config.yaml
arch: "convnext"
dataset: "gratings and oriented noise at many angles and scales"
horizontal_flip: false
color_jitter: 0.2
layers: 10
loss: "cross_entropy"
init: "torch_default"
residual_init: "none"
adamw_lr_other_params: 0.0012
weight_decay: 0.05
Rows from block 7 of a small image classifier, named by matrix and row number. Rows with one number belong to one neuron. Each number is 128 + 32 x the weight over its row's rms, rounded and kept within 0 to 255. All counts start at 0. Numbers have three digits each.
After each neuron's rows are labels from the 100 images, of 14976, where the neuron reaches its largest size: "responds to" is what is common among them. Only what is clearly more common there than usual is listed. The data: gratings and oriented noise at many angles and scales. In brackets: how many of the 100.
# gate: MLP gate (model.blocks.7.mlp.gate.weight, 320x160), inputs 108-159
# fc1: MLP up (model.blocks.7.mlp.fc1.weight, 320x160), inputs 108-159
# fc2: MLP down (model.blocks.7.mlp.fc2.weight, 160x320, transposed), outputs 108-159

gate.155:128164129109073160120158075156173104127087142082105135145146146100062119093091177174117134122169102121151071097121083144168071121119103141130113129119154103
fc1.155:124124131142077150163114089090131112106097116124054137143182075125103085127112175185118176114154131115156140068123126102088085108114105149139176089157141092
fc2.155:125181137098095127119139130120138118124134127102200159139161074113132160139231097090131171061125135098087153136154101094127083116178159097123149067100092133
responds to: stripes at 165 degrees (68); very coarse (42); stripes at 120 degrees (32)

gate.229:157162039178098175102176135110139134058168128155183130104200131177130122168109140182116086106081157071128165110160197117137127185142156176179100054106130126
fc1.229:170082150104157177148054133150123127160115115138143148136094058135152063101178122140117107129148192116064130130137074150140190053157082166134166146126097087
fc2.229:094132129157132132118089107069050148119118115154169183139133104126078120149131115114135080085120089122102118160117169116152155093096152086150111133133130095
responds to: filtered noise (81); very fine (77); stripes at 120 degrees (56)

gate.239:116116145114147106139101135143150110197136104144128110121108146123144154146070118163096185115145065147158157144155085110104153166166145123148115173076073131
fc1.239:132126113133129108190107077132080164136107124180186203066091155131139088130074122144100115054098144084117202142160075128157118139099151095098172121124135170
fc2.239:109149146163145192103121138076159121147148145144134111078068076127127120101115131143080079146175097127110112127104088160138149102136100155159122106071109102
responds to: very fine (84); filtered noise (76); stripes at 75 degrees (50)

gate.60:146089113139125125134105080148168140087130140087138077135119150098142162122175133100204173090071141068120152139196132151111092114130130177153196176089108125
fc1.60:091206121162158165132089136104194119133073099081105193132141107132136137159129174148140111131117116204109121157123135164149173154127109173182087175158162094
fc2.60:086088101133116155174151084181132113143142093159118036124150120141136102168072120175152142063128132122141146120125146154107078124115148129086196146150089105
responds to: coarse (76); filtered noise (61)

gate.121:088078126097108121113096159171134094153154132091135174173115158121018173139154123157183089142114164164133112139163119126117113174116153139149109123105179071
fc1.121:115158104159140112128154172133151120129071131187106117146127118132138168158164131092102125138107139189089123201167110054063097107163137090174136112149158137
fc2.121:152052092148129167107050144125137105110127134051103224172127123177070143137123063106071155128115101129117124082131178144101164142119108122130090080157155119
responds to: medium (76); filtered noise (46); stripes at 60 degrees (41)

gate.0:114158156174111160052169156161095090132112087121117145125134131121121090112149110188144126085235105107158123132082084113122142134091098160101147146139149115
fc1.0:125164133113132076093140118086102114138134095155120158136127158129157151166157162159133129122158169064078128107119099119147135116125114100117088061098143147
fc2.0:141025095178184090105213082131129148155149132101145116163122188144113151127137073147096137104139130126139146136135139138148193125181151148098125133136086129
responds to: stripes at 165 degrees (100); sawtooth grating (47)

gate.97:089124115123116123041139126191074095081096154163157143189116135110089160086140116099120065080142168129144143090111092160146138124171154116120112164126098111
fc1.97:167088113153139203139117094100141129111168132114069115136087109160132068046172150096159192185111103139114110143104179104015122088150124123099143104103107169
fc2.97:164062076075143152106150112122193172109112170114127193105116130112189129162091111079159156124137099146129144196109097126174123166087087086084177130145096153
responds to: medium (81); stripes at 0 degrees (72); sine grating (47)

gate.50:158136196132089198153178136167130104101122092116126137172139134132173099123028186126117132150148180110122185172124136155182133152114201088144071109073117091
fc1.50:163142105159113135040132161107154107138124150153086095099161093170150065100182177108105103110095130152134093183119113145133094138088134115176104104113161124
fc2.50:095078133124233185148155127144167140155119114114106106110101123104156124098159145144136165128200157110121106108151137131119189145177084139172055100117163125
responds to: filtered noise (69); stripes at 105 degrees (58); stripes at 90 degrees (33)

gate.33:205076186145144065162061093150133137127161106115146154109120121178150188109118108122137126125083144117173082123095148120129151171115120131131146161148101095
fc1.33:129104113095178063111110123105142108118171111127155136107106128136158194154165131119065086135073111100133079110152152065107141152082152162071177132116112107
fc2.33:113121154114164101145174203125145123076061138130117136140163133099130121141119125158115147110087135130112075120156166179102115108156131124179138161121177129
responds to: stripes at 0 degrees (100); very fine (76)

gate.120:146125064089116161137098140187165110147118112129153152138130144196154156116132142141118088136100153130175095150122133133196194177103099149123089100153167191
fc1.120:130147090139099130135087101130170105150074065186175154096101114152156148086137138112133144126178099155180080157103120113187173130134112185104102116196157159
fc2.120:087124174105158141100254155115160103121043121079127153107130138114122104136103176173087075139119119192134133144217092163102152168112062139157166163151161174
responds to: stripes at 150 degrees (100); coarse (45); square grating (37)

gate.63:078181061110168093157152111122100117182074187223169107147109119111154133119159100150099158064171132144114067096103081097145076147118117093109087126112093167
fc1.63:156102067090183133089140119111158097132178098182140125155100138132148104116090173136107090154137129115208123146124082141123167153168151147115112141115192137
fc2.63:125138087074151088123109116099146130126126109040100125139085154121169128102152172145091104136103149214123159131142119104039152146074149204141149183143130179
responds to: stripes at 150 degrees (74); coarse (62); windowed patch (53)

gate.104:164132149127145138102093113079117171094085118128134154144165134119147121102130223141131133108128068139175124129102179101115106175091191138092133114121147150
fc1.104:133124092142150155120097132160119142134075114128088095123128143082162210091166073128202096125156154114119136078139163125112141108162092151071177196132149090
fc2.104:108133092164121084150154131125051208113129135130121142169126066154123106150109134133114133160136154190161106068084161078169072092110092104080141173191120120
responds to: filtered noise (98); very fine (98)

gate.41:135037154119173097077119077140104173146112109123117170090110093128118160123091139171148127158112095205114136137096087114122090163165106170102168150128093078
fc1.41:138133122140132073177111122088115067166130122127109115107143152143137170169146146149111146154138079093098124122146141120142125092098126102137152060104096109
fc2.41:139158135117122143137098160131195147115120139131154131074121168117102135113129105124123110117163091129126148115147131095147133111133141127143103116063099192
responds to: stripes at 15 degrees (99); sawtooth grating (50); medium (46)

gate.295:138158079135125100135113160107178150126084150135186122157160089139086157128128114157057150139112120179169136118131124150198077161139149125190150093146183127
fc1.295:089137126112128104118183104116214108127112130136115103094091107128127173213140116130172146156163134138157109144110123126093062133125171113121111134074107146
fc2.295:093121171127125197103165110116164126116098132116080154141145157121138110093119156163174100157055092109183069101122112141120134122151142078119124099161117038
responds to: stripes at 120 degrees (67); stripes at 105 degrees (32)

gate.46:163130092127099108114114101061187131113085120194091121130122150125139082063072163138162123082130147110221116157134126157124186154193119171188115118102191086
fc1.46:121065140155058129122188091180188177153089189125106087203136155121131120164162083118092130142134106137114142129108133137152106125092110119092125099106191078
fc2.46:146142188113129124102110159145150177059135133131129213109122163091107125169098123153137116095155051023143140154157078163120135090153169155135101107111166190
responds to: stripes at 30 degrees (100); very coarse (50)

gate.28:104210103156158187153102116158105099122142150129071150156193081116143140101150108089112149170081145087169111141130118148080136092076130172165159095120118112
fc1.28:170152155118167141085093158115124087137195119148020078038158100100107135095084113141156114136108105097171108122066077122130145088156107096132145115111085157
fc2.28:125106153096060139158141122136117104157125113185117120154147160081110130125133110092183159151121124084138148148113158151115124148154170112105124122139130121
responds to: filtered noise (77); fine (72); stripes at 45 degrees (26)

gate.43:084119162114166069114122144181141184137111160122112149150110104151134157160131129146123125144128103139148173111073122100145096095162097145071163155140155084
fc1.43:116063150107150128146147160095066219115129108181152140083162143135088132102113124138127109116153153122091081124110093090149161084113084151156139130112154100
fc2.43:145186098112111107144126176156119132138093094114083108166104083123142180190119131060090135127128139111128102143095062191070160120134104110152074133149155099
responds to: stripes at 15 degrees (99); sawtooth grating (61); fine (44)

gate.211:128105124151162116067086154121198140097152148201142147144081126085096093125143112124145105142071108111088096103089117144135130141069135160116155207051116111
fc1.211:141103119090154161079166092120153153108147159128061110095117170063134127170125142171142142118164092185115098152167128180113127148112118150053146167051125116
fc2.211:100095135088164095124111063138075119150122124101125075077169056118172110253107064122128128076142121140122113150122150221132162168116169185097138136153179134
responds to: stripes at 30 degrees (57); stripes at 15 degrees (41); filtered noise (41)

gate.172:103144060133130103104071134100158139102141107054149111162088132089112139082123166128202164166058099140136138155103066110110148095105130161114081120132141142
fc1.172:121129125124115127085140119158154121148154104129153162180123152054128126097111133087138121101129116129118104086135125165100146147162155188112110176128088066
fc2.172:168135064091154126142122096101172141126155078064166067145114115109136141107080101185162166105135108158115105150125097177134110134143144167074142170139140176
responds to: coarse (100); filtered noise (94)

gate.279:132150095069118155133150137159086203134111140127149164134142124094101121083175155140172123129127044076159133124114126053115144137176179141139090149157123076
fc1.279:085158171116141153180087118171091186107091138172116165097133178094113160090100077147146118126098150110125086169132147097157144160113140103164109201158163079
fc2.279:113131169139081137055111138120135135139134115124165068156141120138078176071116109113109166126179100139104122127147163095142142121138165124144176107197166164
responds to: coarse (100); dashes (79)

gate.203:145074132127144129212104099103104100110191117129120140144148130164119109099156187116181103135199118123099109111132104145153135131141096140188085151096104092
fc1.203:114168148117142136081152126116142160195123121065132126093102131142143073137121143150090124132145061107049137147085091074113129132076120179102094077112181157
fc2.203:131081115182148142175132175083241152130111065148176060149153136126137180103188148118199183118117105103133081127103144169102171138162120094093095113091121146
responds to: filtered noise (82); very fine (77); stripes at 165 degrees (25)

gate.83:034108152148169125168164090105189078133096117122136139126100158107168120067080151216115084098119217109095142147144178123088210132116104176100151060098148180
fc1.83:113103172163116116089133076077163104098100108148168117110085135164146157142116159146118127157137128111152149129165130119215149131085154171133147139085203139
fc2.83:134156065103115192080133158103165092145152155120162118114133247236199127111111075141117095157031145138149146129146185180064113084086156190114124134144121137
responds to: windowed patch (100); coarse (100)

gate.107:125169124151150081176037081101120124171170141144171187167140194097102149132149165150138098233079100119132124161106124145100094139134109161135109144112127153
fc1.107:069071143079173140091200125130078091144100161152129151123112145141118122158160111151081095068101134082123106142125100130112095148108145124093142198160161166
fc2.107:141093063150113165096155125102150106089112126129125165102094146141149102035136155102128155143119145149121141126111167094170150123133100133151122177113132159
responds to: stripes at 0 degrees (100)

gate.216:129174097136118109134081116092110102060094148144174138113128056133048112095150170095189097166135098152163149118084084105134141121172137092092118159121176118
fc1.216:145135159169152147150199100064152122114188080156117112121107087096138105105120129099160145160171127128179165095168062157109117132163130065123157146111115123
fc2.216:147158131102180172180097103231157118135184136149144116135096147091118139235108156080164103096130165193122131146157086134161147135033134137132158120139176149
responds to: medium (52); stripes at 15 degrees (49); stripes at 0 degrees (26)

gate.213:115139059127141134089107144129121137116125143101117211150141071149152180135153155140179072071159167120159158133118057106117129110140084079177147118102137113
fc1.213:113139098101170175138138095105094159097111106122142173172156118117182139140152086049143138102153116138119125126164116142137112048172115098115128105133150175
fc2.213:134111176120102198119053100139111119147199165060094165125131163104136096128103101126145148212049133106082119108151181125093126125109132135102159123111103164
responds to: medium (99); dashes (64); filtered noise (36)

gate.123:174133143160153098106111113143163118163127137172180167166127089116158177148093138117163161088146109127139117048157145129111098120092142119113109189126072148
fc1.123:110114107137126120200109094151199114075182130081209152128102122178162094127154107174085114181128110138123187231096138131169149151112176125150138118097060181
fc2.123:115107128144103143157159092158104144135087141145161125164182156083099163074206109151141137145130096146142068160158119104189083144136124133125126144157066164
responds to: stripes at 30 degrees (63); filtered noise (41); stripes at 45 degrees (26)

gate.197:110120089154128136128059115095144153142110137135147130079102144141088120172127184138132125137107141159141127142164145073126149081092183155127109089146114189
fc1.197:128085082148111166156073130090148168108121121084153139140144149113147151123131150123127139109136115097101149074118175172159190068131104115129136154175158156
fc2.197:135133142115134138141169155132099155148103149158085112168112129177140106149114050158097140178100119070149089102082096091035148133084062111130125140109153153
responds to: coarse (88); sine grating (82)

gate.275:157127116115107148145117141143116147148141098112143123117090137138104075142077090141095141096068150153138125112165135199104131158138119156164120115124091097
fc1.275:083146118061076104198103129071164149176108096109170138123144090133183136144067124154184125156119082135077161071142139161106103119147107114123138052137173150
fc2.275:139139132108152120099131111153130130112144186080120111123160137149086184153109120097158167128130086185142166142072109159130153099150096077046148144152088179
responds to: windowed patch (73); very coarse (65)

gate.253:084054148075141125060206063182122113136152128069210185150139128111162090185118123123114150127109115111147143230110099079173111133096172172131110084137127099
fc1.253:146210126130149141138071122155134125111121171144176110120158177102148087140160132160202117124090122094133128120111128122111202095162129170165080108174120119
fc2.253:141086102101117120156200118064132121098147172125093176161153106135120127091082087084193155137199118071139152113109117097109121122144098112091130126095090126
responds to: stripes at 15 degrees (100); very coarse (45)

gate.277:173183119119098076115099200152201172102146075112183141181065143108138151078114161149060113117139185139153128181185131135138111122102135209096117149094154168
fc1.277:061086094076084121128121093124204132156117135183139114169112173118118165137114148141146129133139110125147131113073148099118120142120134084169129096188104072
fc2.277:144148188106129166146164109136169161091165156074094117118151166123148080083165117160126090152080094151120129115098140137141151083134120115113154105116213112
responds to: stripes at 120 degrees (100); very coarse (41); windowed patch (40)

gate.42:109121165131110146174140152127186127139102138119127181096106112115108118209199074112093154107090174150118099138065144150122080093153136182164110127167162157
fc1.42:174135163141185175151130139127152116110133117132133147108148127157140099126136164166086091166129141159109129147091206125119120061142101162129185145159164226
fc2.42:135155104136141119154169134158153130125148155146176086154108180087144123116124127170082116148100146086091120149124192160122130118137127137079129158139070104
responds to: coarse (100); windowed patch (50)

gate.217:110120182120132045165119202127138093160131102122171129128108135101098104111132140116222120133171122086098115117065151081207162164193135166119124157166147103
fc1.217:132191097121086134205150096098118160146139113066157121092157153164097107156055144092069127117127098143152119139120139171147143177122125082133118148166140145
fc2.217:108107117176191118151156142125113096119112132076115168141138118110141110141095134160103132104095130075136123122116089179143108137083120133167145125168120134
responds to: very fine (93); filtered noise (90); stripes at 0 degrees (56)

gate.169:122115124154173068141181127122194048113118164103181125132106097144161161149122149122197159132160091170105134148096149120146134188126121141122111109139123118
fc1.169:144099113107168090148199100103117139135199104068111138125105138181122126131111110163119139109136076113135162095134106086076085110136117168151241119094105078
fc2.169:067151079110105103094086218190171138126155150127072115116071125147105175127086130126193148124098067120068091117109186098081111137130119132121123146184141148
responds to: stripes at 150 degrees (100); very fine (41)

gate.292:042135062119188132132097114122120124073122115162092106104147122115089120108118091174175113151222080093151108104083085158133124121133191122153119139117112161
fc1.292:213205136073123095117119110119142101167115158121134093126179081108087118157111138079111088195114119170141073119163158137138142138119161165067124145149141086
fc2.292:089171133141149086082123135193122167117122031164099132115148106146131195152113148139100140131116087119153204139093173139173178137151115128115154135135182141
responds to: stripes at 150 degrees (48)

gate.72:118152125162094141146201166118128186108109127127128128189106162060161098178073177188112156143141093111132092155084118086115160136152094151109103145125143213
fc1.72:140110084148074194059108131134080100156109181149113165094162115076119091139171143098152085170126169138102124106154136143144155142149127122212103073142086126
fc2.72:141111160122137158173145068133170129114118213096134096136127141118135125153154138162110093126114170149158158112106182144188153120108089070105120109101148088
responds to: stripes at 150 degrees (70); very coarse (45); stripes at 90 degrees (30)

gate.84:070119102160119144124145164131151163166126092126102147186095220161091146131079149127155130126124118087132139108131071161129184164092127174109163159130158101
fc1.84:162144152107160084148113139167130154089121131123141092092152097072158109141130104134141136127084106135117159110083118094106104152138179107128091125098087135
fc2.84:097127119077116092118150101128103130110125143144104117103093130142103114153150137165118132123150185171113106174118159125195114132095155146071099105117117114
responds to: very coarse (98); sawtooth grating (69)

gate.2:119144168147135105147232100075167120123126131099144131143109098109159143111094107138117088113153057115094166137038173107147102085151147090143140149119157168
fc1.2:092163184185141138111128141173127158139134138133103171140132102119159175145108116096128144151089160129109237137084163078162171115133153068168131186054152196
fc2.2:056156083150149179148078109056102099102155161144183144147145109193127087155100094094184172083164110113131085138147063146147096149174127131102142144132119166
responds to: very coarse (70); stripes at 105 degrees (51); stripes at 90 degrees (46)

gate.14:102138107169096145098066145141116071162119126058106146145197097130112097130087136123069095175100115068155154078083115105137170167157115158171150055106123122
fc1.14:095070068164080121123155076094116137115123089115085160085114116132131152084105158131093140117139113152112121039143162070123110162086145088126135122077127123
fc2.14:157157097170141141143108150177119121125114128135235125158097131111086109131086116135143129123154176116122107090163103162087156102117113124115137137149172164
responds to: stripes at 120 degrees (100); sawtooth grating (67)

gate.235:168079160093071159140155151097164108141082092099116177140168080109099078106108126149095165162157125106173085166109127102185151162105152095152136102145121107
fc1.235:119112147108097142172107145128107101133107107093109178200164085130114114158072136127064155100123141152157158074108106123174122153170185139186180048157116105
fc2.235:173140127149128122101115180148144161140143118126213148138089121135129122103203090132099133102106144047085194135183105112110126108122171127104106134099173152
responds to: stripes at 120 degrees (91); dashes (44); very coarse (41)

gate.102:093124057144150136125078151187170165157124119150163134185096150160143108164072141196153123081149182115113120135176176066118112102093150133105100152136119124
fc1.102:091146137075157138105224129175116134117118117140128080155161118073101130114153181106108100132086087144126114135091067073106158211154102158162118119145130096
fc2.102:171059140140172084105049098181111146127052106109158116095140111126087199066133141128099082155149060136139153101123152185142112115097100119105118102133153151
responds to: very coarse (100); stripes at 75 degrees (46); filtered noise (44)

gate.207:105141114159135109091138114084155103088225051155130130096176121137079125161122202146100179126122098114175100131085169107134060158129172086166135124127151128
fc1.207:128128130120130079105097088171139159185152142137089125131132209132156145118167035126124149191093081179146095162148122168187155093139119111142114168141147109
fc2.207:121076127151153143175084174155122142079138104075026094057153045111167170114166080147144146088097116109080140103109109121155105113161106080126101156124145159
responds to: filtered noise (93); very fine (92)

gate.89:142112118097116147124149110118191139143111126121126132112148156179119107068167127155162154039159097095107150059137098111128124130157152109115126111125149139
fc1.89:122122172058132157100175136133118076108106183058102072135141106147097149098063152129067186187190173118097137092147109146107089110122107117131162126111090137
fc2.89:179100191092129097125149143151125143094091179164166183143145130146150128121184216138104133125145132100107115137143185156158083125140131127168160115140110210
responds to: stripes at 0 degrees (89); windowed patch (63); very coarse (53)

gate.214:102110146108129188202155160117166163113101126068080088058129140194130108080137109001108157124100099113139138123143114146154122067146195111104145120135117130
fc1.214:090127143140191075113133155129152126182144121141153066177156121083116148132154138177156071142139144070140187151065123145087086252106100168176105144099149114
fc2.214:112140095143115112116084159109150160109101139198121235120105108132110179122143164153138122094106107162114119091116109147132097131082113145132120202162103157
responds to: very fine (100)

gate.54:133142074117150117138128137134108116113122170107152126129145107176117122138159139104099144129124119114180142108127036131126161115174082144130138149154103175
fc1.54:110100116138151101062131129140077079176164174189114111166180099171133090128109084142120114092196188142134124120082216137179158149156154079098138124142073169
fc2.54:172136129171133175083129127099130118157114118050065159174142116120103228103111094100098142159141112114127143128119161141121076093142073161095105152150109133
responds to: medium (88); filtered noise (67)

gate.80:167126114082103102173156146136119095123084114155122095098126116115102128174093107118118110071161186194078157170117094152164104108106182122137108084117135140
fc1.80:134118138137151166101155083074140195095177114131057151134071107151106109119120192147110125132116124081168130144170115098112136113136099094103115165179119137
fc2.80:139158080094109118071131111186165155105103151112164147125148109132133123108116104116161169118079115139133091140132061175162104113148101146117139157104081112
responds to: very coarse (97); windowed patch (52)

gate.91:117180150096108171164143128106165118143116135164188141156097068081106194141126129137163155080118126205142113151166121152098122127130168049186138094150122142
fc1.91:086106120110146146103138143140111114053142152139050138131175081160143132067192120114098111149125113159152098167060130092122130113151145154113138164105111156
fc2.91:089108094122143120119138116159128125108173106153152117110137200130181147133122127102087106216109049145122110108128165073108163126095185146121139136106149098
responds to: windowed patch (100); coarse (100)

gate.21:092080141097131081134177121159131084132164085127088081149130109143078214119075127157139054122071191120162120143165072074193117167169159125138190131149136078
fc1.21:113113134097133135081188145147122067143143157109119146134133133163082195138104121104095104130107128101155077117108089144145128124094155131128178127104147086
fc2.21:089221109165128097158068170111123147147137089104090112162119140090096185127060132181114104119104089127097127110180124150089176131117109095164147143106130058
responds to: stripes at 0 degrees (100)

gate.255:146196151081051145109088147090122146161135117143115155105129163157136128138148151230180126143142117105144114171163117172128107170149119115105069158073094109
fc1.255:136093153090100172063076076108117151087171112127179123137124121137071191177110112131152112078131164137162240117185134129088126148170146107126136117139116149
fc2.255:116207123132135141149087112098122151072125058185119086110127158109134112135126107116169133141104132153118157047116105100083066055100133145121130118103130148
responds to: stripes at 30 degrees (99); very fine (96)

gate.179:114093131139176141122219122109089134081179101119090119154138140057122144151191136148174203117145140156140128106125125122130113145143191147113168124116083148
fc1.179:132145105151137145133210098077094197128131092126119128185158120114207127088190204129163150153129129124171152162139114113088133171123176097130143109123109098
fc2.179:068205144152135148137164188154086158157149079152116116141087158107165111106123115170110117089114088129120067117130158097108163096157159150039150157136127059
responds to: stripes at 150 degrees (77); very coarse (68); windowed patch (47)

gate.303:146149178144148148109147085106128147094088118134124122128099167195097105105144157157150096137145142126115173114104204124104172182065124184158091142109105193
fc1.303:152102227159139055127133105080103142128111093181108097160083118120138090069142119170144129157194162080142121154152125105116128140079112119083149124073103114
fc2.303:154132076123122154152154154116164113165110118092092149082102136136133125075152056110148124092073120114092181170142087180145103157180152157217129157141071147
responds to: stripes at 90 degrees (91); windowed patch (55)

gate.15:162097233086100049095140100102137136184193161144084113241128180129099147157076144129133093134181062160160126094111149149150140160093110130139105126150144160
fc1.15:153158185139130087113131069124135121108112148124123141118120156138142152073155136097108098091144072174166141178171145066143118131089102108141184138167111147
fc2.15:126082115122093089092088102090128104097158177043110050142094126122162153124136131109110134110098050140088169133197160146110134114108140113119155166128113166
responds to: stripes at 90 degrees (79); fine (55)

gate.66:059131143175114177090117179191161118145131101147089113105125143120134159117141092081111163068086112110138107144084090187160099164089120091128098141190149080
fc1.66:082131144157125210187179122243095106164149110139133166058086121188107145162126144128085115096161186143172121157132134152086143128117118097159088134151147161
fc2.66:124109127104130176172063126090128133151154130189136145090146157164169115198185172116141101122162149124161121136147189082146088124137138095151163087124204103
responds to: very coarse (97); filtered noise (49); stripes at 0 degrees (38)

gate.313:123109095090112156127128152105104196140112110104233146165079091100109171129099160083183126149169087155161168104145030099151109081112141158103099089102148065
fc1.313:165101129136157166165127134120147064118097164178161121130182140142099136071156180139055043174161082166154123088066118112124086114206166142182111126151133108
fc2.313:143170125155141129114112127136150163121112096104127175155200175127120053139153134164049136143120147115179095187116187141130172100094157078195128117158164103
responds to: coarse (53); filtered noise (51); sine grating (46)

gate.226:077142120146184076165171116124150092122157083095154150176088199105149131103129105180103157132190118101134132130103133119093169175125151141157113053140126125
fc1.226:093098050104140077124228167082152109097123170121096108135126166085118117108088100122104161147174087157159118103138074124105062116144205092062091143128084165
fc2.226:119156091128112038138022147182134125192138106131088115135108086133151162119091188154101157129132158153096088096124106088136124125142108135183123134129161184
responds to: stripes at 150 degrees (100); very coarse (44); sawtooth grating (42)

gate.302:115144084140145093127127115138120106144137153155133140189103176156074163119152117140136109146107118076153137095104156105130161136206134165137114084182100178
fc1.302:166093154142080131080125114067148147123086137149090043156094103107150137122148181127123122138155145143183150196135097166081129158143125150142147101202141120
fc2.302:094151149175188122152152136138134131164170118168153087090117101141090073142126044134141144141073128153075114128100123149105122167073127162119133168136090174
responds to: stripes at 30 degrees (47); stripes at 60 degrees (47)

gate.150:148090117120129145131092189134135153087097163129108131133133174114097144107116177086150140129191045115175148124117137113101098114141093147151127085089134160
fc1.150:116165139124217199164139088208155149129128147144121117175140151165087140059110076113087102115090111126139134189128113152126077169131159201103139067159131165
fc2.150:137141176143073114139108119111104155105112186159162164120144115118126123140121165074148130107127123180157143109116226154110098167115127173086103144108135187
responds to: very fine (71); filtered noise (39); stripes at 120 degrees (31)

gate.274:154156099162115123118131096134087131104154113086143112159130059154093150081077155127158072133100111122182086112168138127137143169093148157119124154079153090
fc1.274:105131180119108133126110135154121158148141167142089130099125117133134112142132091097131058125119107105095158122131130135098094157107149117132106115113175159
fc2.274:135147087152136118112106131175141136130148071154160137112145161138165084172095146156167131132137179100140135150134166056115201129148118147091106102156090193
responds to: stripes at 120 degrees (100); sawtooth grating (46)

gate.100:098170118142084135195169099081146149216150112093168129130111133080062162092104108159138132089088143116128132130122132143187113103103129119146102098159144109
fc1.100:153116121164101084097199108073143114182130109078131163106131124176136149112083157083117209130138097122137082119120069190081041122089130152164177126131106139
fc2.100:134107118134125128183146099149107146144040164118132168125137131098130138078139128067080143067174100127121107137152136150160136146186081122136077074136135130
responds to: windowed patch (100); coarse (100)

gate.76:100140069136153135170091146144160114148095079070101100154131133129117097139134068061131107124104144115160136110194090078066137090118096178142123197160087125
fc1.76:047144141140118087102157069106109116092194150117176150122100142132109115151134185133206109093156151179139074106190150144125128195088110168139119067114111110
fc2.76:156115112107167082209229120129124093122091130108151032105166066134146109151110118168175144076158145211142125146126130125180114049127069115135154105158138155
responds to: medium (84); filtered noise (83)

gate.116:131095093092126063133160124145078164183050095111116115104127109135085086092030121142094062117116063100126121125114090140155126205155164130134101106171129152
fc1.116:105126109123145111161115102133126202153125137197127144145116190125205081112098103144085123089116103166133132145131091170101136177106163079138076133099139141
fc2.116:094163131152116181130077093109124146144131185132078088077144108082137069146139120140135099174129086119113128123093121151138178156188141139119098137106057096
responds to: filtered noise (95); very fine (90); stripes at 75 degrees (43)

gate.319:115101114108112169114089185124091085051120109117137106152193133074148182142203077091168164156162224172116111167198148150101125108107099078119139148148161170
fc1.319:139111101103147132122108182120126121115160105147150085153189178126079144132212150116120161130126151147140153127166171114153091108103147136104061120183135101
fc2.319:100148049137129171130147085133111088063134128196109147135179156107084165150151072074117117148150174110132127075109075105061099104119117127132124116100177068
responds to: very coarse (100); sawtooth grating (96); stripes at 0 degrees (30)

gate.165:075157066159172117104176151123135130105118088109204167055165158142118142164149160146126170148185111081098134106086137167107114115114130109186180132179148079
fc1.165:187119174062121134135184057146145124105111136073135138141124124164146121129144062138133109155145109168141148115118143094196137134097084147182127134086122113
fc2.165:110158096082130147172092170165137135175130155166138129112159095123133156088109197083112100136148160162145164119133167078158113143217098052131082121142117139
responds to: stripes at 165 degrees (99); dashes (39)

gate.250:138105127124190081145163122146145206191098111148103126106101134096174065119124165112143063160173099121169163083069115140164084138094122140126109098122189106
fc1.250:123123134173127094154114071124131125131168133114131113148126113136084140113140159145103157101165137178086182143130160162130071154177115137095098129150154148
fc2.250:120112122176134123105139129156134148091092145117080063133111103133170119137127159110036133080142076182135045098151168139123133146102161116059142099139103119
responds to: stripes at 90 degrees (94)